{
  "input": "log_mel",
  "win_length": 400,
  "num_classes": [16, 5, 4],
  "weight_standardization": false,
  "kernel_size": 3,
  "init": "kaiming_normal",
  "shampoo_beta": 0.95,
  "eps": 1e-08,
  "lr_schedule": "wsd",
  "final_lr_fraction": 0.05,
  "weight_decay": 0.01
}
Rows from block 6, named by matrix and row number. Each number is 128 + 24 x the weight over its row's rms, rounded and kept within 0 to 255. All counts start at 0. Numbers have three digits each. After the name is the row's rms in percent of the matrix's.
# conv: width-3 conv (model.blocks.6.conv.weight, 256x256x3), inputs 172-214, a 3 kernel for each
conv.4 093:140093118171100138186111168116160182127107136135090167125129152124170098157083158125159144178033098127150112153146160151099129145119127118137158127099181107164155186074122123131160104142126175078121130140073122118130132122110140131096129139100147151150110139114146107116138133104116121141119093124096139131140112135139108103123124140155128121151137127134162099127101108154112091132115130
conv.5 104:143172084102125178152150082097114127164115087113099122145166101152119140098137131082145155134136103130097102124152146121134142102150073120096178128121129116159125143077143195146101184115074108148153125130144192124099160150080113147121126119150100145152119136147132117165101137144144153143143113119142115114149112141145141170146135129144128122101139139127157117150108193129103160129115120
conv.6 145:167068187104157130148124111137150126184088105094145136160134152168115166117135095155086102140089157126110115130178103132122126091168116144135132136115126130119135122168134137159104142131143104148105156119106141118151153105150144143092143104142129113142124151097142146114136087145132109136117162111122123120120157133162096170108147145148153090125126132127145150147104135089154144141140143
conv.7 111:104129119127081166125127112131122120128118136086168098130129095143092131157095160100148126137147089111126145124142138136126111121140098094122153149097146144118127114149111130160127146073145127125159144125135134156114142152117158105116126107135141155136143118105098162136154080146148046135137130110143116123137124164189151079124117121145171102166082142137159140101129145134119156166132115
conv.8 087:148088160147125129180101079140168145107149095134125139074165133126121155125132138124153195113082151097108122106120125100145096136144112144130137173106110100145177124104216137109108128133144149113101105100170132122148096131164139129118121123143153105114189102111131160115109121112160148120135083093122145136178170088118119146123103144129123131164093137181105123129136095135130169117129169
conv.9 087:134135123120147128138137141106165150117183112110127138148113130112144058100150138114090141136125162109111104157108140105127143127132098112117130141077126090132164122118160117088124147093084144139129138140149112132148128131120140099124119101196118114132146123151131106135144146144120133108138141111124153148130146107172166118122103149149112101150122139101095183104110118092122123077113144
conv.10 110:115134114091134111140136144149129157141136111152118113106163168103130145149102117066144094094164150145123099132148118140105124053111143138117151146134128101117125113095147108123097148189120107132121109113118148127103110154123086154127153121122155157132133117130118133134129115122109113151151106108125122140121127103144107111145136081089120093171157133102141142117142126121151160120127116
conv.11 086:159124152137149121110105098130147124127179135153140143103185118081115150106169174101141114143143133153121155134161081112100136133181130154117074133151129138194113141130135117114130100133109130117120125096085123110141152117164112131148141124131123128143124127116130126156133127103155113134132111140136108131104096150141131153142109101168107125124159114121098092151156145125109093120134104
conv.12 090:158117152169137120172180172171146169091086110110124085137158115152127146099138146150130106132129103097091134111115122106139127135113110120131140081119144120100109128193144140156150130103113091107089122156130131132119134150135111132141083092130133122140101135094128153173105116096142125118089129158123142095146131175109178163133132134116132115134128127148124115174154128132130131122119086
conv.13 081:149134130156157114119130117147117141132152153159167141091107136088121071150120166141144141175112121093183117073129113135122090126136092117096131108132155143145134139097132123113101121125151150117125136131117116106139089094174158097143124101133106112114118061120076089098151093124147118138107128147125086127113133138137183127163106131127134126143125142142127095157097137137113133102101119
conv.14 101:078156151156120094165137126094137103147109119108145150126128124136150091107140145110148139155162098154124182083200126095148092159119120108149139091199127141142115071187118117086120143137152136119120105126144158093107116158134119141123112168142122123135096125116126146120084122157106142100142160094135129132149134129110118122106183091097162127136142096113099111121125161137147173095117157
conv.15 082:125148136163118101158120126134141128139152117123129166127216086098087100076170146119080093159200100184166123116106134146149148138151113129168119105182132128104162142130115144086130132130108136125122111100110134088099081146124131127131142123068132106065135127124129185127140119146144077154128122128125127142123131151156089137098112109169149113133129150160095097141125174136177151143102169
conv.16 101:095151117139141124111099151142117113124117133145087114104138094128105162123149124096098126110136111139108145105153093124119104091146142098139118100117157114133099135097131153127100101158109101152133078174099109159124106161127172102149188100117132114120108159144109112124166119103095127121186094116123145134114164133122138120151138108145157117104135108149054121134130105136128125116147137
conv.17 107:129129140087125121107085165138118096172144097085124133162133123121102112072093162115140141170125109123158146161196110146126138141067104112116159169076101170108121124122152138141147133112133142108098152129121129150150119129109120100094104120149133128126121120149123119122130121112117122100151105127116098150115151114135128119092143116065135156130132140161144117099119130120130146120099157
conv.18 092:108153091160177119121148169160129131158132134090130123130115153147134102117138113086101127092142145141099101141121107102117128166161105151106133146106089087149167106131123073141118120135109126155184142159160054096153153149086135115130125146169134094216137115125091150150167154103135103144145128156161152125111130129132123139156127132123104167141080157141132155126208131132149143125116140
conv.19 084:123135120132141134121096135094131114122115073089075162115132125102135125123073120115166100120126127112121086121097144155146147132139094150113160112131145111112111144115105141156153190153143156144101078105111118126134100138166118130168140108125111130084150137120138137066116112153155097110141102159137137180158138128124097113136148133123140146103168125135161131096090200117149135134073177
conv.20 107:164114104103119123114122145167138112126145155149099142104129149151111120097144130105134115111120105092135143106168104109142111121108138126153137104117129154115151117115125116114094115122149117143122123114113136165094112136104156106098134142114127124154135150099130145104148110128107134128131087156111163135125104133145125153142148123142135143122126111130138113067119145155131099128088145
conv.21 089:122132131117115157124137131125164118111113153096130126124106114129104132118138155103072161133149099147161149158097161154123157151130118121124135170098119114086187116141144100112142136080104120139154099158138117143122150127111131107127161109113129124085112121133124103149150103146122138141179082160144132114132135110152151195122114127085131153113129113096106142074154096102216095116098112
conv.22 092:198167151117130140148112168155114117142136125121083123144136101138169095138112119138138102123151096146153092135126152115106147129161155148122099129175123096172122119145145147138146124090160089125119093123145109128154147132143135100163117117104134127158123108128090156114096112148154139170148111154165103118114161155146195179093127128117132131104149132159114106120166115155125160136144141
conv.23 122:122128115143131114147120130154104149111175123135108142099170119118143139121139126111115126127152109102177114127130154189129100110148119143085136166104120138156121141103140084151117161114115133121113140137126107139116129132116130124147136104132165121126102101137136088134130151109113136107135123140109148131120104166127127142139123102132131147160096167130115146141109109108137113110102154
conv.24 103:163123111150105168119107199127131133102153146127133118091102114156104147190096102078117098143112087104091144097137151150129111160088128135149154157102123168128111147110140148116125087124140099121132112132110159131131118130100151112102109127110132143110102103157105213143116142106110144095159088154154089137110122114114105101123143116097126120106146147114104153150152073155166106133158137
conv.25 116:108123087159109129099149087149123173134140132146115109121131127094149117126148132143084120120177099144053128097148153150156118123167111154150162136136132140135146080121118092139121130148110118156114123119101132133137154130130130153137137119130126178073117150133091167076121131123131081144119126124120125140153149109141147121136129122109171135100159104137097118152145138111128154103127107
conv.26 091:142150149102116096113101167101135193164162136127121132157132086116140107139164115123130103095138156141091132124143142135113137121136116153121182087162143139148144159117132169104098111128121093113142101119147165130096101129136123105141140118100126126111094143128140138148091077124125120146164130114111106103146155138136105126121139135189182125128110138153073149109150126158127115112098146
conv.27 085:136107110154162123173123143158153166119142169115155148108168103111137083098126125150135137169139133145128120147134141087111151089128148171131124146164125144149119136086102097105124095113105131176114151101109127148117130113108090135162121134125132139157150098093101122146083112136088151100087117148169157118094133114160124119129153099097159115113154147158120127132070115136169127088170125
conv.28 097:066134135140121185117130109132159080121118102140119114087153189109152131096114150143126143099141159139108137124070145139113132166111100107121098124115127111137138130073079104121150149172158123140113115125113110121125105105109153121116158131130130099107136123136112103099121100134142109106135114125134105103119132078152096131134080122120126107129110138121112197061067124111103113080102145
conv.29 084:120118133144128126149143117091140122146140124142089116157159125130132100145127090112109129146097153119101139126146122101138137167143137097146124108113139133153106155122112154134068151074117147169133167106114140189129196083143109123109145125164136136157086102179123128113129133140119123125150107137129118133153139093132189200092127177139134117140125137131123101123107089116145122081123094
conv.30 099:143119094150135136094142138130166117139120114150114109071084093161139123136132103163100136155146140154168122148140136087112125148134110135099137137110078134139115153109109143191185115170112105136126153102125114128139176134115109139130104110115121104116077134133118144174138147118121143128149095120130101126097100127158103115076129124131140142132117109147124083119144135142143151101127152
conv.31 089:122124145137124147155112124146150092154163130118170112094136142100106106140119150160119128135107138184130171171131122176079134123139118152102157142148159142110177142136187145077124081147172122125099125183088145148059074107133140126120106116151128134091122114080072141105108150081138162106096149110091118155125129108151111154126113107111154170085132139133093092133118122133125119127152136
conv.32 099:131104135092195117141107098164120123128126113088140117161118131127132163101087099151149150125128098128109112128142136139122102159108145130132130125132138141113132139091133130130136135089117143115126125138093154113163175116149088098136120135146133113177132127139164111149141136127187174115140114131143169133161173106140108125114179131139163103146121118133103208084114128111145184118142117
conv.33 088:115107100130119125128105100119096167162079117118155120118161114138154149114141131111153116134153105215127145099160137098109153111089146099166164116172105125106162109102162115089155124086129117132165122104110091075099119164076126158112122168098116109123159082142133108124155125106122179109076101144117154117155133136112096149086161102116134126107127116165141148152144132142145157162133131
conv.34 082:162100128127122154095099123081134130132141080153109128124149154119125108132121116124133074116077136130090119117167101120110099082160111081120147126139101130067147108156145088128084127158135134138139166134111143119161141132141119125121106132158141139137148125105157106113134139161123112132130142126146129111166155164161180162111148097128143105109127119137123152133115129139107191159111098
conv.35 085:086134137182146131131123136097126171117112135167150112174130144138152146145139093158146131140101132141167097121113123154125182156111151165140135126117124132133121173153131124149087121148119135109111132120165166091141116127140162157099153105098111105130113135113153104124155111100129121098168131090104082137117129116141187120143138125173131104122122135139132158120150097108119158139163138
conv.36 085:122102087148129120078126098145145158156114118153128119131140116126128149141123145094110095111109151173140136142167098114096149164127136082119107137146117098140097129073140103126124124121146125094165093146106089087159117146090125131123096128155103108160131092159118103110137146144137104162137109159142098151160130066166119134168120102143148126113141152115149124121113145125111109133093096
conv.37 094:157097152098142088167120101113139099106131115112141102152104118160124168111170132089139137108146141102088117129140122099139117120164096097145135096144116110113122131128133140108106148112142123128142192089120144085158179147143136133107113126172148092111090163166105096123123132115141140115099169123116142130138138111155130155144141143136124133138143154119142176109112090112138125109107124
conv.38 101:128167126096193133103146078115106092162081116104103130127099130144099132102128156133102102113117126104132116137121090135108149128089137136082133092135136094105149128129138100125088163119099117133124138113103115133158141162101113106143107101123129173132115155112118137125116127163148123136142114120145136116140153128155114127173090142135101096127120119153116143117132117106108166156123123
conv.39 095:131093084097082157096142147127102127100110129173100126126111137120116102126124131142122097086112105111155141118146130115160145127158128153133103152112130081143097109147142125141130147149141157144126123132154113180108131104138156136187180157121151124147133149125108131130131148122133124168147102138114149123174139088107116125136087143108127127120144136134135137161154066110125144125135141
conv.40 093:136153126175110127143113149148112168145145162162136140090137099163141118133153113143139097117113123117125137143138129095147156150130115122136105126185167122103118097128125157163086117125115135105136087129179100161125125145094139129132155118140114129162156133131145149093148149117114116120107138157127096150135144155088146115101119154127082184128152134117123110144110156126074180117060152
conv.41 095:098154152189107102124136138147145130146142126116154102137096149118142120143148139108154115141126145149128185141125110126139134154129162131152105146087127135158130136105116138098160182146163121155135115122097099147140171127117128100142112141133169145131128122150130132101090158154128160149158153124110159101176127136153151113163107150104106138131144144098135128094122136096138182152166136
conv.42 093:167158144062115153129161135161173143125131151127145154171114119172189112134127120135131128132155128101082101168106130150168144137141117179122151123154172094120107116148102170193171177162252115131155111120144132159149133135114172105140127160158141134133166143134108124095145126148150145153166142110117135109170143095137140148143155138132147122177143165169132159127126116123129138091118099
conv.43 097:105128103107123136130142123123058147141102109134096157118170128157139089119108124122090134122094135089146196115145139133101107139075130115153149112093111104120118157126103112121121158186081107136148137114103123184148151147116130109149157151121135142141197132132102154084137125166136137086100183135130122139150134128122131114157136110127134143100126150138130123078164115127170117140056126
conv.44 091:126123122105126122135163132137162102098140131132116139128127092108129130083137159129143102131158115105140075119112149131117117148087137168112115148156142117093154075105127163151120093174132119109159118129126111119156171120108178129090079115179110144135155147100105140134148149141158106157134124112134158150130139129086096128151146106055128099112103156127136166138077141106166123113127143
conv.45 107:133135158134126117197066164143135113156103113181137113142114163134137138111136097148117131115109154137102171159127152123099152097121142116171140102130158114140133123073149091133121154121143088140133126108124106187106141080122107117116108153104137118126153110149161135140110135136102132105142128120136121168169096132086138133139085187106125120119158126081128113147123136130123131148145099
conv.46 094:120144116175106147091128167087147158099116188131116136127153126137133153160087132112150100132108125123130135161116166145177115115157102122130102160109146130134136115137140189140149151099171087184109131119146124172109117125126127129171136133157145101134147097154144107149141131123138109090114129125098132144110156179099127129131142134162097152132125083156138111131115155121157118100088126
conv.47 113:101147138148124117112076176125154124107127161098126146162120155103160129176143106104160128098143154118170103105100220121123143136102127107145147127154127148161128094194165119148135131155122139159110154108117105113149149120128122109137123122141157114167151155080115117183127103132125132136116159127138119127150099139152138103122104142111159158127099149096174089152138112133150114153120112
conv.48 090:102102184141174097116112130112131154113152098088129170100137146141162147123115135121155167106111113114157096109140144163142112152156121105157128141116106122115115160129115114103186122160171107130086159117074129128125089119160125123135153102098126116140125141146168154125141098077186123084148130167140130102112150118155104133118140140082143118080170142124088137160077091110091109135088142
conv.49 085:158157130121146108138149115195136097125154112137096157130119145154144128142154118097098076152134099160064146117126166106091117101090113127092110128139179108176120100106109109137087137107118093159112168099073123108145108125156150149105097129160131094149112110123135121176105094158117104110114127107097088176105134118165147160141089170135109133165103138167134144127158102089162145125115105
conv.50 088:106129121132097105148120149122125175138125144094148149124162139125126087131118116130168146094128104113131151122118116160161089146120142161118120111176112137137111102107146128135101077077107118105119089097133124151107111111151127077111158113125088108080140150170172175113126148147108160090132129116151157087120111128123158123157125144139088117141142172115130162169136130109121130118140151
conv.51 080:081102172153134145130107123128135117114122076123166125097137136104099109128100143138154138149100126152138076147144131132160104108137175104142086153149137074117183146088106142147111149109126060158104100162082142138142126119131102159127124151097103151170103160120181140161135147125145110129138153110110109133151118145082122132108113161114081113080145146124117113155146111105102130132129148
conv.52 098:180136120118114157119156114139119135129125110145124124094140095155123155137113138080172126119136093137135142137128177151104094185143113136087117094165107071153099104147117110155125117148120121124148123090162118146114131116154124106149140115158129094137109116154119124140147122136106153121108129120140138107137140109094149102117168079110124127163109130119109120150132138160099098147146123
conv.53 141:099213114173091173063219099109142098121128124130104137098154118143126131111149122103148117082206057135116110129158113118170098124125139154135113090142126095160100083156115122136124149138128145116136140062163118132122130105149122118126142099143140104141121137130139138128136139129110134125130120112117142118103136116097114109141137127135104144132139124138121136137132113131123140130084124
conv.54 088:096109125096104136123148117129131162148129123088108172130135149085134126144112127109105128158125118105147094139161110150119128092167130135115121134145111124118127131079113099105132143118109125177140115122152104155132122101116120092151106145161194115102119136154137122119154166130122181134122132147126147113097151128134138151122128165119146147130135104168163152136123140153165113080107139
conv.55 092:111128101153170108154150130120103090108158091134136135160142136105104105120119112139173162066151095154166100096119115139131084150132165168124168130106120123125125113108158161148135116080107119112126118137133121125111116108135163128141169096127140120140131115105127107127121110148096120144147107108153120150121150101092133097140155126150127071107135114133146136165145194139112132115127098
conv.56 160:129105155102138129143154119124095140165091139113157099163069154124126104119131115136130114181081160155119092132147085119119146097150117095142132120124137127108145127122121162122127135143112120131129126155096142098139109115105122141110110116147116143111123167097121111150128147115156119132135124143153093160108138134103102126150109135116124135100156120158092158119127140150124146168091136
conv.57 102:160129128180117144125144121122093191164112136143127132087128107134116120146094116120215159117097161087146147148071123133125116129124064110120136086123129132121125132106128122157137118142147148096127112144132115145126085139088117101149113126125149125152134124137119128110135123193151136129143101150120098176119094168074128104133092112117123140121107106124148171127169081120117097108138177
conv.58 104:144163078107124089135155127148094121137131132126135151149126149110150140154100163134155115158150118137058163116161112109126103126107114144154112112136141104100123079098097133114145087127184126129120107172130114136138078098133124140102151120157158115081120109178124129139125119105152107126136116104090168142143142125088127130120103135136136114119115105116134112105055102118078148112091145
conv.59 090:072110119094124119100141161140140114092165166146110126138110139153159169144133087118128129145136124102115146158118125126121114128162170114070060156127112128128136116135141122135165146130124141131155129095162156124135134151100098053090137091114126148124151151153176148141129162140161145122147122095104145139141122128133117100142146157164170106158147165153117159113146124124097134146131125
conv.60 090:127105118124130097172135108130122123172144087128134055114127118148130160125145139155160167157125152105155114157148118084108105151122166111107111092148120056140162102094122102141114102135156137112127122150106087118122129138108131126154114141119115141149153120153133124134150123148123098155142106123136144146098150165115108094116138178129117116125136172141163138135114113068093129118067104
conv.61 135:113157106104138136112124130115132095154104136105139157178148094122099141125121156125175096154109127082146128172123101131117109136126127142116124138122152156112115146112107127170084096166092127147113122119133146129097145141091176137091117126144107126137085167164102132112126110151138105146136123132154124128168127112158127116158111105136125121144107154122096173157092170104120173142140118
conv.62 101:094127157142146111202113175176186112132121180118144135152137127163123112106122163110087108096140132147157115146136105120121171105143103144095101145131123120069144169146136090140126119122105133127117168117075105133139133137143120125129122094151132145148148115137117117088117123143125156099079170148120128136107161123118062118178134098115136089113145159176106109118086125143147143096151150
conv.63 091:115109083112116180081137120121119101113136153179118082125099134110160096116115160112142129140108146137094126113130155092152113130133088105106120173086118140101145144121131155119156113119129083166123140145138120190093181125126119180137118153136126127137138145151096155152082172123134134070134142119130129150117135123157109124132103129100103133125147124117121165111143114137116149128154090
conv.64 127:130136138125169124129125135087165116084141118143091156133144115103145128086144139133116137133133127116124147125147139119134153137116131135140090114148137146121134143121128162096141107167098142115114153119109144078131145146132138128105145145105107125123088166137138102121129141101061174120137100130115145146121136116154164150124148138121135148122130137147138128140131121117186075095105131
conv.65 089:120118147090119114152122135172152124137123117090113140113097110088104095119088098151104114135190121122146114154151089110115111119132118151115132143120092101130115113116109146088144173126129106113105110183098130121116116130141133092173099110151113101164114099099107131105122111109119128122126082137127106099131094119122132153085151152135115118187090091142152128096142119118176118104115126
conv.66 087:160118126133083124135113096109129126122154128137122151102144112095142142145148153131148156127130154151116116114119143118152126134101131111142115141099103105127152131123123128106124098119191141143119135144105119114146133164118132123112111121154061060179095143161157082182133125167120128121123158155174123144131130130122131143157130104115146151124122074153120110142120133121115115132103112
conv.67 103:143174135177107158129128125179105140102134115097113146125121144100143137125119156099127106104152112116116117145137121170124109173121111065147104113083161110138093140121136113098148128111116113129143167135091136148136114135139143100102114099121088171137124125169125103130121099141147109126143109139150103151148077157145124152142096134138140126172130128129148136111132137106124132095192084
conv.68 084:188140138142053126083089145081146141160132119178115120082106164125108144122133130120104130114142112104137102104112121102139109133142129129138105147092103094125123121102145121123143129142100136101097106134171119155104116151133157090114142143157139148144131175119106149077134129090101143110137119121153096091135138175152154214156132126105127163099137115156132122146131147132092127085134124
conv.69 093:124128104094138161134092111118114117151141109112144132104120111157112087118126101110135114093122116110110101117121144115128096145149121098058163100114106140134121092102089112148084110144136134112106097116126119166130146116107147086119123139116170181188133117153159109101136142119168157125132138129139109117180154146125110166108116154118116078127130121164170139096102124083088079085144141
conv.70 084:121121124136148129106115144126127095145120118136093096130104106111082115149147100075079123130145110187099100115153130139171162101135107095148127108119105095126131128130113111121107132138148133126086130145158124123104089098126114116135149149128100131110125151142124153070141134128117114123073108141106122169130120105101132118112118123147142122159136114136119097099145066127109081149095147
conv.71 093:131133144132201132090110117130131104145115156148116114120154173167136122119111140128109135164070107118145144119133093138133128124127107150106151107150096101096133137101124111185123165108124157110124157145097158106137143119109152126104103140097171109118154161123099091180148113129133102159118147126102149121163122098161104138124142089149166105135124118144159132128156106184141120147161131
conv.72 080:137136109109153125122106135122132154135142104121129119072159114167143131131106132133121134115116091171167101091143096127115092094147100095109141117105114110105129122127103132137134133145108100142105082092145161109074135132095145147143137180114151149123127130156113109155136120133151147132119148115116161139116138096145130126128115129174101134114125111121122100113149103155118132102113077
conv.73 087:122107148111121117130132115153162119111104131129153110112123100122171144121138098126149137162094120080130121135143137125121136176154121156211110136148159157160135107111091095119142160143132130145125146126147093123114099134144151121124126129139144176102110136113129191137102155098104116113110151150117090101089134134117153096114145128114129122147103131148129127122154199092136136102141077
conv.74 102:148098138097070127117102116126149097104138155169069165137121145133131100133153090097109104130114139158126118138144146129110163116133114159091114129121144096137102131093130137110163122101163132135084111160156150153134143116133143102159116156107153105093149095140114112173103154131126182140084175145124155172081132185118148150137102150114136189126109100129167106107171119143145141139089147
conv.75 093:110124131125126134115140081134152128100128150110120154125150154094132123123106110171117138143154134164119133155152175149096131122139076126121128165104165159105118064142153097121117156126116147121111083096076154120086152181149139119141110159148116156123121153161132141149121131127129146149133107096149115169134122145183146113139096133150111191103122108116132118128140120129132117136123135
conv.76 090:099099154106105101108127114078146138152111102115158147140175134116147140175104100109083137104121103207151126116181121109153137132155144117138090134181106099103117117125118119104102132134136114145130098125124162137116138165153148132135134167163120138114150127085107145120145136110094106116101073138128148132145119144134111190141141077155189133148159157113087123133133105147107156128159200
conv.77 093:145148115149148092090085094116093151143125137064109146109102109139075157124099135134106053141150123114161155118122109116081143160113219133132107125108100100143096116122118133099106143136153126119125145116089146134099110147115131132151144124122064126166123128127120141165131108131118140129092133119142112106168108158105128098133087136092128141122186107115113075098164121141133114141104127
conv.78 088:138135108129147091108139096168152110156081167136142137106098129174102163146124130118130145140147127137127134107150126136162132163126118101147171140121162079107126109137112142108110125086108137124154119168147127128150080139188118135111077133109147129135156134099147173159148127130124128130113108123194137090110145130119134115164112137117111146127154116101134099125139148164117153145117073
conv.79 096:151153143095130109092053103116129090123099084091122099128116136111117114096137117076099112104127160121144119157116139123127091119154147123149107115093162114127131124107073115110094164106135113141125115141155127124117163107115078127111135137131137146180136167149104116105140180130146099116134115140142150139158118154162129120159125119117124126129101143148120153138090172135144119105086160
conv.80 097:115114126182123117143146157148060184148128138122100111119152126097132124125112154142097176100129185124133095146136152125161187107119129099119146119112122167107129145072185136097195146129121125146112136155130115161119176123062124159121146148138105142117133105114151147141130146113170127140165119122134145112124156127111139129103150121125132114125146091155142135112122147105135132164139114
conv.81 108:140102138130099104102087137108112130141151134137115151141113138145114117086148130128122116160137093097117154137130096103093169145133125116149127131060145128138169094164102092144122078166141120135124187132113138099133133132109134101129127139169131127129112161123128120116160147128123132142123113137144098147101125135112129086134100111148092170151130131133120122131154121142141119168116148
conv.82 073:118101145106085114087127102124115103165165148126130168146113131118167137179132141131104172130102162140149123143120112165102120150097145102103139118113149134140127098109164092123091107140099204134126125085108190111114163122143142157148149145167125125140112099163159131142136180158096141154114098109112156150108143155118133111093093097139123146132141098088096136107121128116124151140144130
conv.83 098:124164110136124147094134092080202106194122093125142124138155136110112113134084140173125122175150133123094168140188110158134146143118062117175192134136114097078175177136125120145144130108158172137120134117117135134121127110119130133129114118076141124145152113129102162139179132138160086114128130155142172114146137111105086148138167104117156090123135091126093137126141137110145146116129130
conv.84 093:145150176110150160148064097096147153131140158139128101078144098106128103087128153163118128130125096116148130120105100124108164169119133080140158150131118112089100134095115115085136091105139138126117137110141154107128125130145174154112156112110147143088128151118101142147126119163101146166121160101114157161124130158160126144126108162136120105127111122161129106149066114105149133150124135
conv.85 092:110128176113151151150152122124112112091126138122115126157118184100133102141128087232137152133114083166140086123138110162142153142141113148102159150103123147143095134116190105089138157128114172120100124185130138126145128131138110066159135126137099129091147153143139086160142111160146105135144111121104126120125165136174099139105126134141205140111182180148133138124104120151119108102111136
conv.86 090:096129164142132098091146169120126129112136150074136128143134109143138104147160116112097115095172124123103144146063138126141115124155144099134117123161140128129107124172124089159134150083132158136115143125168124132156147182135118181184120124191147139133112086165129140115158128082169122133169126128102151116114146157107155106131133173138114106124140123137131146173114093101161133108084091
conv.87 099:125170134141179144111146138142129119146115094147082129141155126136129112135138138125171108121106125149096139125128105126134161156148119099108118077156122127138141078156136111137087114190183159105124181082142137150094120099081112144171135124134144092079131137120134127086112130185124102105135129163142143172113116146146185131166149146097124101124116115144106155127159138161086142105114039
conv.88 086:118138080168118134087080118119146130136147152117119107160127134136138137120097125098101129104121113120161188143157131121120108132150102141153133132099126132086111143126102139129098163147146135138105126102095124102116149156140101143177117138135126092151107113142118130137115109162150127119148133095096103137118110117083103131122124106072087130108138126109109160126075096129198136155147204
conv.89 084:100093132094110120113153124077097102112135144142118150133163177110070099101128122118101113126129130153131114129128143148116163135123115125120136130140123112155102085116081118114138131112146142115180157185141196140075103129127131134152159138135135090134184131139164127154154153079146111145129128176117137125119149160174139181132131169089093091127135145160118157138112096163131119176116184
conv.90 082:117138165071129132167103093137120164125138122127128129173110147097107124125125107101078141148120137156133128137168119118132152134112116109083140118120156107129176138146136081078124140130135146134137149149175174150166124160147109145146153133105096106150109121146102111131125130145118148090118094126132128165117112130128070124126141156100119172132163132135154093132173134129150094094105137
conv.91 089:134104103122116109084093128131103126131100154084145120115142121086142122110147128150104089143117134187162155117151148120084101132142140124167105095117112144143145078118091113102095138122105143153123140110155057133148149130094133145145126132128110104153107158113122101126124098152143123130131109117171100125107145122195152185147146088122153110119122145152151142150125107157126129129120151
conv.92 089:116150132104127115108127085117180136136135120104128122137125160104143120097126142109136132123104135139120148084169145125101132103115136107100098167097140170121119129101131101138086115144179115123107099112101116129154134133142066148107143086142132100123154144154129096104116128137175143133099131140174150116144114129100162152112115165085138145096170140171145107090080095131122092131119147
conv.93 084:134139101091126131067137150115149105130106151119118092126153147141129089159095096150099104138118127157139101137080118114151131126156118112107118121131128139113128120112143122133138135101119141158124127135108145120139156116123104176149159114151136125132166129137122105150123124137143104095110138107082147094151126110134120107154109154103133122104110138155137113127101143117122138183113120
conv.94 093:165125129109085076138116071161174133166099144140121122071130125136143070084145152134129152155102123146137141083153157134106125107147140101110098129101109100131154085129151123163126147135137118103127148109131107141157090138133143130154158120138101147130145121134120173055127136142168076140158087137142172133141115116134100141150135106124099119131143122089094143145075103082134117124113156
conv.95 098:118123145124090086141144117130105163146138075116125132137172157157084131136079122116092104180081125150132109118121141115117085166132118137121126140118141090111129095119109134157110159161142135110112134142170134168139124098104118119144107115143129125126146121151132071144123134139141135138106187130141100110114126114143101163132145137138111086122111156154159141106134175166147110123175092
conv.96 139:132167119172133132120158082110164084154146128126142115114114117152107133109165091069172096092113143101152100117164128135151111119092196088142145116153113126125138053147171101114147127138127117140150135115144164094153141107121142120099104142131119157075129158113127127086114159117131170077115145139139111171129109152111133151116143117131115142124140118107168142109175128207074116078156086
conv.97 082:100105126151123113103110168167123110164129121153159128153115164108153145110148136140143118188145128119105113156078107138119119164115142154148166134105132146101135166090143186143138153139173149092119081114145131114114086115122130116100143133100128074109090116118157118122130131116098169132104140158105138111123102150105116137139128095114097071128153123116136104168145094091122116163167077
conv.98 089:113146128155136152156134098117102130172144147138132156130116128135167119134125160106104110188176176116115118128188159153132118142112115151142147151132112129163170135146111190137153182141182148131167137147124124126124116126117163146147166159144102122081152115129109146106194135126146136146162124148162136135159166149101141108129101144120120173181150163097139160143125177114147150153161150
conv.99 089:141126101135151106155106131119101141147121137163115141129120123180116120152110122127168120120159143135140134142160096123142146120143148149126172132170144113113137118117127118098157120129200132139132138138095144132096110133126098141128102098150154162135175088126140156138111119098117154105115153118116118113125133156148166206106129114128148143133117100129099137076130113104107145149187139
conv.100 091:091085146152153104109151081106130126109142107113140195128142093147142136115126139148136111140138136158088105141148116190085138123162139163136163126129149139118152113149122127118122110102128122134117125130093098119153176142112119098102117162089133130137105161152136132149160128136101181166093159155081146125121145132137123177124180133105129151135098109100118160109092107154151124132119083
conv.101 095:120145159125147100113157114186161165138139127139137121113168121131105142129093152071058159108155124145159145093107147135108159107155169075135127152116178133168126138158146095135163180192208163121109136113080096148150132161140082141134170129126102147175149125125104168131119127148121147145132140174107167150158131131091112172154118167136130129134105077139142149124137133080133100122130138
conv.102 088:109101128110094069120096113178186075171099135111166161111135127110138096114178152109157095120125132094109129119139143099128125105116155107110121092142139140112150097165110090133079168155144140111122091090128123146130168124092157083126127163116158095108133114132148137095128167159098119143161138150122147115108137167074153177146126169154151117091120112134144157089130156113132108138109135
conv.103 084:153152106136147135168136123114132115119114142134149130132101133140129123130108157129136090128123131138125144094134136152129105106125203138158162117118073099126094099144149088144112124131127162158148122109097138130142144171115151124168154126108153115123118131138132162113108188123126150119152138172111139174158145113106172172111146128112094097136127120152109120110061174177123131132135132
conv.104 097:150136137115133142174149149174082168142167116135159152164128116125118130149095116073134120130131137135155150131140132110154118091118182133117128190093125129128158134149143099092153133118117171146110088142094117085136160137085169106132123120152148182134140157123133099120127102110157069105101143132154131127128085107159152151115124125112108085165120128105112145105111129134151100165127113
conv.105 106:122155119094158164166162110081084125124137167167129136103123118141182163094150138114152117107124151105128150132168147084102126146122116183178106144100121122122153127130146156119173218148118109100148125094135157139109088164133143140118147129142093070129146121129137099135190124071113102130116144137123134133154143131108133124129167130054107190142165106106130169135114118095087156156172155
conv.106 099:182115134160155096140143134099123148132117089148185132165141138078103177137137151099064176144134137142170109185134141130118117189173157166117126139132114142140144146122146142107128124126142113138146134147140143116115119101152121126150121161110101130137135097116185120156067136130151115102143117110121128166122110144168134157118149138122090134108113162125134164151062131142184115102109137
conv.107 104:130132155135118119072126159128151119111148132187105068154109147120142153086109180118155094136141112116137090138109149086151177112183155123134143121129152134151096161138076107114068122153084115121110109171147120122153148131112104123115113117167118107133083124165117132137131114134120120103116114113096123126136110140148166122167132126123143148094143143138123139151148095106110149098087160